config.toml
encoder_arch = "mlp_mixer"
model = "model that answers yes/no questions on an image's attributes"
dataset = "made-up waving flags"
train_examples = 195000
image_size = 40
crop_scale_min = 1
horizontal_flip = false
translate = 0.06
questions_per_image = 4
encoder_norm = "layernorm"
encoder_norm_position = "pre"
encoder_activation = "gelu"
encoder_mlp_ratio = 2
encoder_parallel_block = true
encoder_inner_norm = false
encoder_patch_size = [4, 4]
encoder_conv_stem = false
encoder_layers = 6
encoder_width = 320
fusion = "cross_attention"
fusion_encoder_width = 128
fusion_encoder_layers = 6
fusion_encoder_norm = "layernorm_no_bias"
fusion_encoder_norm_position = "pre"
fusion_encoder_activation = "gelu"
fusion_encoder_head_dim = 32
fusion_encoder_fused_qkv = true
fusion_encoder_bias = "all"
fusion_encoder_qk_norm = false
fusion_encoder_parallel_block = false
fusion_encoder_dropout = 0.05
fusion_encoder_inner_norm = false
fusion_encoder_moe = "soft"
fusion_encoder_drop_path = 0.05
fusion_encoder_num_experts = 8
fusion_encoder_moe_every = 1
fusion_encoder_expert_mlp_ratio = 1
fusion_encoder_slots_per_expert = 2
fusion_encoder_shared_expert = true
fusion_encoder_positions = "rope"
fusion_encoder_cross_attention_every = 1
residual_init = "scaled_by_depth"
optimizer = "muon"
muon_scale = "spectral"
learning_rate = 0.014
momentum = 0.95
nesterov = true
orthogonalizer = "newton_schulz_5"
adamw_lr_other_params = 0.0024
max_steps = 11100
batch_size = 128
epochs = 7.3
lr_schedule = "cosine"
final_lr_fraction = 0.05
warmup_steps = 220
weight_decay = 0.05
adamw_weight_decay_other_params = 0.01
Rows from block 3 of the image encoder of a small model that answers yes/no questions on an image's attributes, named by matrix and row number. Rows with one number belong to one neuron. Each number is 50 + 10 x the weight over its row's rms, rounded and kept within 0 to 99. All counts start at 0. After the name is the row's rms in percent of the matrix's.
After each neuron's rows are labels from the 100 images, of 14976, where the neuron reaches its highest value: "top examples" is what is common among them; "colour at peak" is the nearest of a few named colours to the mean colour under the peak. Only what is clearly more common there than usual is listed. The data: made-up waving flags.
# fc1: MLP up (encoder.blocks.3.mlp.fc1.weight, 640x320), inputs 128-191
# fc2: MLP down (encoder.blocks.3.mlp.fc2.weight, 320x640, transposed), outputs 128-191

fc1.71 078:55 70 50 62 41 39 56 54 65 45 40 47 50 61 57 49 57 56 52 53 57 43 39 43 40 43 49 55 58 42 50 45 50 35 45 66 48 52 49 55 48 64 50 49 50 56 52 35 41 36 46 54 32 48 40 63 56 48 59 65 65 48 63 54
fc2.71 072:50 62 57 51 37 54 49 47 49 42 57 54 46 19 49 31 55 50 38 45 52 56 32 26 49 53 59 55 53 64 39 50 42 55 45 47 37 47 47 66 60 46 47 50 61 53 63 49 51 51 59 48 56 43 48 36 41 68 44 52 59 44 35 52
top examples: red; green
colour at peak: brown

fc1.619 091:37 55 60 52 59 39 54 55 59 48 44 53 55 41 57 50 53 57 44 58 41 59 35 63 43 52 60 58 47 35 49 64 42 32 54 46 62 57 42 56 57 44 60 62 54 49 49 50 40 42 45 39 38 34 46 49 41 57 58 53 44 39 46 44
fc2.619 091:49 46 42 55 30 33 51 43 46 42 57 70 31 38 31 30 48 36 44 57 62 45 54 57 30 62 54 78 46 54 41 47 45 48 50 37 32 45 42 62 34 51 50 45 37 53 53 37 56 46 66 59 55 40 67 53 54 49 59 64 62 65 42 49
top examples: red
colour at peak: red

fc1.273 080:60 72 54 64 51 51 38 49 56 40 66 35 49 78 45 60 50 45 55 46 53 53 57 61 39 58 59 30 49 51 41 53 43 66 52 42 51 43 50 51 34 56 41 47 54 39 32 59 53 47 43 54 56 44 39 54 56 55 63 57 56 46 52 55
fc2.273 088:43 57 51 53 37 60 57 48 54 62 67 28 62 42 58 44 54 60 65 77 49 59 34 56 58 53 45 51 72 41 42 65 30 63 40 53 41 49 55 61 40 44 52 59 58 42 47 47 41 32 44 55 41 50 55 59 50 54 40 45 56 56 47 35
top examples: red
colour at peak: red

fc1.413 108:33 51 63 33 45 57 45 43 34 51 32 39 51 51 38 52 51 45 40 46 56 39 51 55 46 46 44 34 60 56 52 63 47 33 36 57 56 45 40 50 45 54 49 45 84 39 67 33 36 48 47 53 40 51 55 50 54 49 50 68 45 41 68 35
fc2.413 109:57 43 66 62 39 57 33 66 38 46 46 55 48 57 66 52 43 38 46 65 31 60 51 33 53 45 54 56 59 42 51 42 57 50 51 48 66 50 44 57 55 50 69 47 22 37 48 52 55 57 48 42 50 32 54 57 43 50 72 46 54 45 55 52
top examples: yellow; green
colour at peak: green

fc1.223 103:46 65 47 40 55 45 50 57 51 25 47 47 61 43 38 38 62 62 45 45 46 40 64 42 38 59 30 40 41 46 58 30 48 64 51 35 34 62 52 33 49 65 46 40 52 42 43 53 57 58 50 46 51 44 44 48 52 39 35 67 44 36 45 50
fc2.223 095:39 54 68 43 50 29 50 66 50 70 39 38 57 52 45 42 48 41 47 49 50 44 52 36 41 59 38 35 56 57 39 55 48 64 46 45 48 46 44 49 49 42 59 54 31 36 56 42 42 41 36 48 67 54 67 28 50 34 39 53 48 59 61 48
top examples: red
colour at peak: red

fc1.64 097:55 44 59 36 64 40 61 42 62 63 42 55 53 58 41 74 59 41 41 39 42 48 63 61 63 38 49 42 64 44 46 55 54 41 30 52 39 59 48 64 45 52 47 63 43 33 63 32 43 47 34 49 49 35 49 57 65 33 50 50 59 42 52 51
fc2.64 096:62 52 33 52 53 54 56 43 39 60 40 48 36 42 39 43 58 44 40 37 61 47 62 71 48 45 45 43 54 47 42 63 52 43 49 54 50 42 40 43 55 41 35 48 47 47 47 58 64 58 65 62 54 55 32 44 64 40 45 55 50 59 35 48
top examples: black
colour at peak: brown

fc1.2 116:59 41 69 62 41 50 55 60 58 54 64 46 42 54 43 51 66 40 51 57 53 61 48 52 63 39 49 45 52 48 25 48 43 47 53 33 67 49 59 42 57 47 48 51 47 43 50 49 38 34 40 53 40 42 32 35 54 50 45 52 33 48 56 28
fc2.2 108:47 49 47 66 43 59 48 28 51 61 45 51 63 39 54 58 53 49 34 58 37 48 43 39 54 43 67 47 41 47 44 36 38 51 64 48 32 47 41 62 40 67 64 51 63 55 62 56 61 31 44 56 35 44 34 44 43 51 51 62 46 55 61 50
top examples: black; blue
colour at peak: black

fc1.295 114:54 48 63 41 58 59 50 40 30 44 53 63 39 78 36 47 48 52 55 40 49 44 53 49 52 62 42 69 53 48 65 58 44 52 27 31 56 40 43 53 43 33 54 58 78 50 67 37 48 52 47 62 48 39 57 48 64 52 58 50 55 31 54 58
fc2.295 117:45 53 62 59 48 40 37 48 43 44 53 32 36 32 50 48 61 50 41 49 83 57 54 51 34 62 58 41 43 64 57 48 70 42 51 45 47 44 36 42 32 67 47 41 51 33 55 52 54 39 48 64 55 52 52 46 42 65 55 55 48 59 44 43
top examples: white
colour at peak: pink; white

fc1.312 088:40 46 51 64 46 62 45 41 54 48 48 48 45 51 54 57 45 57 48 52 51 43 49 43 55 63 59 37 56 62 54 47 67 42 40 46 51 53 46 42 44 68 36 47 33 47 45 43 43 48 41 42 62 46 43 44 60 49 57 43 61 42 54 49
fc2.312 081:62 61 48 54 58 61 56 36 49 37 43 40 52 36 45 58 39 47 44 38 39 45 48 50 47 43 61 61 43 31 45 38 37 51 42 40 55 55 48 33 47 41 51 45 53 59 50 68 37 55 37 70 64 58 20 38 38 59 38 36 52 86 38 50
top examples: white
colour at peak: pink

fc1.25 113:51 46 46 38 47 62 49 64 66 57 63 60 41 50 57 54 24 54 48 71 58 52 44 47 45 60 68 32 63 68 45 40 38 34 75 45 47 48 64 46 48 31 46 63 51 44 60 38 46 44 49 42 50 49 49 29 38 46 43 24 60 49 52 43
fc2.25 108:62 43 59 43 47 31 51 54 51 46 38 46 47 41 20 52 30 53 50 51 39 61 52 43 45 63 40 50 51 51 62 50 51 69 55 43 43 51 43 49 40 49 58 41 46 59 32 47 47 58 51 31 54 49 55 51 47 54 62 47 47 65 48 44
top examples: yellow; white
colour at peak: yellow; pink

fc1.500 114:51 65 54 68 70 53 50 45 38 49 74 37 41 57 57 71 47 72 47 33 56 57 67 55 43 62 58 51 59 70 35 61 54 41 40 43 42 54 53 53 47 42 58 48 26 51 51 50 58 44 42 43 45 64 56 63 51 45 44 50 29 45 53 40
fc2.500 116:53 46 48 34 38 54 59 51 72 43 56 44 48 38 48 45 57 37 42 37 45 77 56 47 57 64 57 41 48 45 51 31 41 61 53 48 45 40 45 70 46 61 65 38 58 38 62 54 45 61 54 53 46 37 52 47 53 61 50 44 56 46 45 49
top examples: black; white
colour at peak: brown

fc1.378 109:59 69 60 64 53 48 44 31 44 33 49 56 53 44 55 52 39 59 39 51 29 37 43 36 36 32 60 57 47 50 51 59 58 39 53 68 58 41 44 63 44 57 53 62 44 58 43 48 40 45 35 43 75 38 51 50 42 53 51 44 64 48 57 49
fc2.378 103:50 52 59 51 53 63 49 58 49 48 30 58 52 33 47 35 56 41 45 40 62 57 44 43 59 58 70 60 48 37 49 50 28 51 65 51 49 58 67 44 50 42 43 47 59 50 56 58 46 41 55 48 39 53 48 54 68 31 41 50 57 56 54 42
top examples: black; blue
colour at peak: blue

fc1.92 125:50 42 74 60 32 33 56 36 60 57 54 52 51 43 45 40 58 61 34 36 55 47 56 38 64 36 53 38 37 52 55 65 44 53 35 51 40 56 50 75 38 60 51 47 64 56 37 40 34 62 45 56 52 36 56 43 43 45 41 47 56 53 51 50
fc2.92 121:54 52 52 59 52 58 51 79 43 50 60 43 57 54 52 46 47 50 50 40 50 53 60 51 49 60 60 62 51 51 46 63 39 42 61 54 58 49 57 50 61 54 52 50 37 50 53 52 48 43 46 51 50 50 31 62 59 39 51 41 49 55 75 53
top examples: black
colour at peak: brown

fc1.208 108:58 42 63 33 63 61 61 56 33 57 49 55 46 49 38 59 60 33 34 38 52 50 59 56 61 57 44 54 80 33 47 76 53 40 43 57 52 28 54 50 48 38 70 45 51 66 50 43 68 47 46 54 55 44 48 21 56 53 66 53 48 51 50 52
fc2.208 109:49 31 42 46 43 73 62 45 53 34 55 49 67 83 55 53 47 49 51 49 22 58 55 39 66 63 57 35 54 50 48 59 52 40 37 60 40 33 41 42 49 56 56 56 45 44 64 61 46 73 45 53 46 58 43 73 51 62 53 51 47 52 65 48
top examples: yellow
colour at peak: yellow

fc1.190 105:62 48 65 48 53 45 51 47 46 45 46 43 52 55 61 43 54 46 47 66 48 51 62 50 53 46 35 68 62 46 32 41 53 53 54 54 54 42 50 64 57 52 52 45 49 41 46 45 50 46 56 46 48 50 45 62 62 52 35 67 62 56 48 30
fc2.190 093:48 55 44 35 52 55 32 53 47 69 25 53 38 53 49 55 48 68 48 37 42 56 47 47 50 40 54 69 36 44 58 60 43 69 51 65 42 63 52 59 46 46 37 51 43 53 49 55 54 53 48 45 40 25 41 67 58 52 38 50 51 31 38 46
top examples: red
colour at peak: red

fc1.553 074:52 56 68 61 59 34 46 54 37 49 41 47 49 51 53 58 56 44 50 60 41 63 72 46 44 29 22 44 49 64 61 52 65 53 58 39 65 43 37 33 57 48 51 40 53 45 50 41 55 42 41 49 27 48 54 57 39 58 62 65 46 52 34 39
fc2.553 079:58 47 52 41 63 58 60 69 42 63 37 54 51 56 54 49 57 59 54 47 48 39 52 60 43 60 65 45 61 38 50 57 45 29 39 57 38 56 47 42 58 31 46 52 62 47 63 64 62 53 63 50 39 41 60 59 56 34 35 43 53 46 58 74
top examples: yellow
colour at peak: yellow

fc1.348 091:53 56 76 50 64 51 34 50 55 55 51 43 36 38 52 72 45 40 43 48 28 54 40 40 57 51 80 42 64 44 50 64 41 33 42 60 47 44 65 49 47 56 34 46 51 55 36 40 51 38 57 44 44 48 60 65 47 40 48 56 56 38 45 59
fc2.348 086:43 47 44 60 33 48 48 64 45 49 28 42 32 36 50 56 53 58 43 27 57 67 61 55 55 45 66 17 42 59 41 41 49 49 49 56 55 48 38 51 63 34 55 47 53 41 53 54 44 55 56 57 30 68 27 44 46 72 41 54 49 43 57 52
top examples: black; white
colour at peak: grey